From a checkpoint of a small segmentation model: trained on made-up road signs on poles.
Rows from block 14 of the encoder of a small segmentation model, named by matrix and row number. Each number is 500 + 50 x the weight over its row's rms, rounded and kept within 0 to 999. All counts start at 0. Numbers have three digits each.
After each channel's rows are labels from the 100 images, of 14976, where the channel reaches its highest value: "strongest on" is what is common among them. Only what is clearly more common there than usual is listed. The data: made-up road signs on poles.
# conv1: bottleneck pointwise conv (encoder.blocks.16.conv1.weight, 160x240x1x1), inputs 80-159

conv1.65:494573507509527506534558621555499498528466435594543520486524467379501448474411555463529446364498550481508353541573512561505531405458482566507484531363460466540519554414489541508409478482441523531506511468513456466460594532455534538475480549
strongest on: pentagon sign

conv1.101:502471522547509448524468409528434479416527543489452470542449534496491503541423427397462519506360556474427492567506527506574608469474446464485504459520599448462506487457418514490571492488515425546543428498596536444600572491443496496422545410
strongest on: drop; crescent

conv1.35:484554532393529517505539506476474425487472474522524482555491514526532497466552414429593549513398516549511509456446574539429588418416522484479519494466524577390481538472532436419409454528525473575501479587463472448517494543533524522484465542
strongest on: pentagon sign

conv1.145:548455471524524393584533509443531438602485491569541515464480423521562428570520472412500493608561472543424496481413477511528554545447508496587499483542450389493459530451475616524472465490512464562451561521532540544526350481447480588463429476
strongest on: bar

conv1.85:539519514422481488480452501448478501571459343444413463481495457385526523523451435479523423471485474573438589588523511514530549485485531548517530411561536522416448524517511456490513460518479513438516485512450479638575529466543581531549569538
strongest on: hexagon sign

conv1.126:466494451571449484512486518402397537506510457544488564525485535449547447608515449443518450477480528558502518470549462532497509479503463459477482561479521551545507433431499404497551487532597465425446484520562429540514507543471559438423496530
strongest on: struck through

conv1.27:465504454571441516453424507525523492421536521491456483529420567439597526597476473461402368529556366454472512513541469435515551468491386496515610472487577437536498513481486471487516603483472510481402376540567546464492506540444469519477537387
strongest on: pentagon sign

conv1.154:524547556515531577584495448540501584505506443469486436489461499555455426476492502419490512493549484582511514425534501612502502540458524493516440432514506468537466436557497521576469493467460586447478571472546525469521573506540539466529440489
strongest on: triangle sign

conv1.8:483519503569575504612528465513463520548561537630492461520545474504555455451511567456515479487557547544542481518557407479534473361464527676618494408524485509583396501448396533470468515463497552592518540532551442509563413451472529499479511569
strongest on: 70

conv1.59:525519530497559524545387411458494518512484533465478461491497380471437455429574496421532507533508486531531517524546525467508577564500557482495423538624469503414565415456460549482532526450575562505442514581507534469586478516460527461446544491
strongest on: triangle sign

conv1.127:513519486495481489418578457554521469463496495460518516503475458497442491490472531585481461446497483473473459507460519496442465470429471549464522457506481412494495515366497526562574471536466499545533624429378523491509474493455492593596490490
strongest on: hexagon sign

conv1.87:465477475613459470515397490446499476534566465500511455508456521485558535494488505478514590581514493467544470484600507466567587487489498500515466545505494471432583539529497531443511520472498492459612564596525435481538515537410460493474478463
strongest on: square sign

conv1.45:460519507502543441452389457463571492480350419531450527514502534493477514489537475463540596448597516464423471455493539569487469476561497472490550526535488564555522491492441491504470445483497463411478474541489528479414499513518420569460622502
strongest on: triangle sign

conv1.28:520453547464479595508449436461461484392517512325382468493501491455603466446595452527465492476486453584500478454387532551491486432545476507490556502421512485469484569564575493531438504479507511488534500553476433529532483460594486451538462476
strongest on: square sign

conv1.71:430518528516571532438519525524488455426515553487428578515460515535423572491597537498494548512510416559476476467476410483531442440496461553561446486549539448442518501364496486582517522461486532572535443368495497527505580539475501475509480535
strongest on: hexagon sign; struck through

conv1.108:433434514558417452636544534421467499499505548473479571476417540572364555501482575465492537537465469537494509463404415514498493460532498410572599477537468494458492442587599563552519575402519505545456464566542522468527499498536555567495482482
strongest on: square sign

conv1.67:547556541502454508442542465538479434560505592515473496557465498561473407468498556527460547467494486532485406506578383422558459525408574574480568544526428441489503494478460533545489465527487429515454559484516448372526511554576514506519560521
strongest on: 90

conv1.63:447512445488589548501535427496568536534514507430520503458520411425509433555547604527524520489459512416400455511414543636569506593502636576613505567537484552467533605508456502584538562492551418501501550515565518561471510544599511471464555529
strongest on: %

conv1.143:458566523528479503458532535465440454521588516438469505468479481476400498535490513499456450549465467573660504497472497476473606427570525601434562495523471518502591567530439530545454515436438457536531529442536444567451460555449491503529490480
strongest on: circle sign

conv1.124:537518452429522506491529503483522491463456405538490518369491482515521628505412500565462472474480550433493539520442549542439499467518445495500473435483491468495464433455522516409493621395500419431406518425469396500608484488455400483399518528
strongest on: hexagon sign

conv1.115:425546478458522436456526548454464527485475482447547552616453570465450488503502520449578499438495590633467523542558493509505488503484503462460579523480451572517524489551430433558542589468519498512558515460555534463429552457549495504431457433
strongest on: triangle sign

conv1.111:505417440508451478494487554415527461541484527563502554538439469552417495481408480470476476527512452517400462536488468512489492475571510487560528587574486507455497473452556506459543477535568441534589571500548542547529541507578630520583545476
strongest on: crescent; arrow left

conv1.40:555406493422462496568499520622491510604469556473541463519456461496450508441548511480543537454512417517470483584493504524419446507416467470521540439492464500481436643490539541579624541391434424520452521485479567471507502562517427588507553467
strongest on: pentagon sign

conv1.1:543478519517456454519491510537398553428512528545539514481504393532404455539492588490526513468527447443458485528427467495443510529551449477498507551529519443479672560434485492389443519460546561511517510511513499496461586490468506503505512488
strongest on: triangle sign

conv1.134:407564556502462517492481430505453608566557459515527492537477478483465502558546528503454471487405417443506483494536473560439486386471454523490499509574471525427531411470552487412627523497528490449427611499498405583486479525451543512443589464
strongest on: %

conv1.155:570514557453508477591462506480516499482522549500581488606529495544554530481458583476458560488568472525532468478508572476468453490586526390474586519469505455502488538519553537529354568497494560490467494420444573498472459555532561471544516496
strongest on: square sign

conv1.12:504546515436542496482516471548462452400503454423538611564495492531468475534402501487453524496512561391544515505449490420448462422498510440505515559516525474599522387621489480515484459509440548521534476387518382436525405498393500497421495548
strongest on: struck through; triangle sign

conv1.86:521541530509526495446523455513465389506479505486577471471575574626481521493610500482475573535434413550508433526499452515526486565545494539407544512492463468433542569486515446528438515569450482581519478548508567504462588514432511614467477510
strongest on: square sign

conv1.13:466416517551457510452509499518464436479450562346532592474481474525419516460493449499453468496493552564477495502586482463468438582537463620454379508483514457497537463476505561502420444460513423499488542412419442514493517492465488505434573462
strongest on: pentagon sign

conv1.100:525641555438400524524453490542505567466556417494553431591438470534466512563484645444511400436483490504455459490522498481513475506450510460424428498517457487464523377524472559436590516558423485539496493479483452532370440487525500498427521568
strongest on: arrow up

conv1.129:453442467453515558471456475563496460529564430513549452469505503602466478417518486487542443451508521406532515433536508462508524505418566553523491460543556533607461491529419488539474449586478535561483558508524485450557442472561557552478402484
strongest on: pentagon sign; struck through

conv1.121:441537513499460444527472593408493521487552450553519448461494465499440493488444495527479505527488541486477447520536562514599462561470560533433474497359420416517525525525465600424544425451578584515553361590521527563454505475534458471598568424
strongest on: square sign

conv1.152:530477473574500517436452511491484423474491545535463540562487511448521529555431477549471530432442453430431498535516555506589585562462485634471493419541574477596484474610567498549481537435538436387502469631394471620534519530498435547489541581
strongest on: pentagon sign; cross

conv1.66:522555516484568574475472532424431498434554559418456529467596598505575417425488492435508417589549493469511518452508528511508527513496506465528464590581511490527587423552508465461489439542566405520568520500460609540446526483534618521492388483
strongest on: drop

conv1.81:486446434496480457404500454501460387484459461420545563487387549484515519486471570472567568540526482556514475430544583511496439542532452475478538489482449452513479448512431488511499546396540505524465526483508433558473485458479449501457532497
strongest on: circle sign

conv1.97:486517467488521517607494467460604482461433493562530426550460441528463493582455538444487479403523480549431433534514473527555375553529532506477533510468440626431522572506541538448554491455445534553477525484521515482379466446445489514563453489
strongest on: pentagon sign

conv1.19:518484492556473486494492492521453497445520539480477422490502496585529532496520506555489424525450502565493539440470487489523565444478547515479531524466569482440440477505540542422518560590604476549510495514554501492458472478511537411406613523
strongest on: B; 50

conv1.74:493565507454509473494514571524496455586453526461451522461524463438525500527519508445458419468386502421475504506446477518481474436507577525461395497487513519550456481506496437530620438477460546551551513476463425515508441428472493504494573441
strongest on: pentagon sign

conv1.95:476566489541493442558425509553508444426527535424609433539452527458497476501483498461541548501549461405569537500519503544580507442469554410530482487520525426491556506536547533473599536530470562528538428479597512516440475478566519444477532573
strongest on: triangle sign

conv1.140:532512532513480506392472520542533558505455460511460507486553441458446537535500475551495467449514494491538484516481474524573488443552492493513429349470448483491627510523538470557501383481477423487594475504527573497500477523445465456553550429
strongest on: circle sign

conv1.153:479496500555500483532574447407457481423540474558479541543454439514518438533433509478521484528434550518524491516519501502471516525510412536479462443425494507422482518545412480529481489609497445519551526401519513483481422525485536456466546543
strongest on: triangle sign

conv1.104:421506546509550432480476547458511516548502460570529560464537468457585481497554429497464417428459589537463535497533488497540584516577518540544492510462461501479565415469489501466490390483414430496484592447480531490478567573450609462523413474
strongest on: struck through

conv1.146:476503527510415528512513462481462488549460475581521482548472494410424467435478436547449545459549417533500564478439488513506479452497441495497514498579466426512486472470484551523450412544486499464473467492496479466595554470444480525453568526
strongest on: pentagon sign

conv1.94:504475520465533389576607407527532499552596375562597467570543436554526510484455430435518518533476403496480428433409506494467498494540472479526508550504519405561471451538459493478541569535456494517593524471382499518440453439491449481501420460
strongest on: triangle sign

conv1.82:543495454519472547505367476579536524496542557509522436662531478532459511565449490528482561533522463490520483453523523537509487522532469430498498554508392514481488550571491517492524441421577439437548490458481454443447515419449471600452445429
strongest on: hexagon sign; circle sign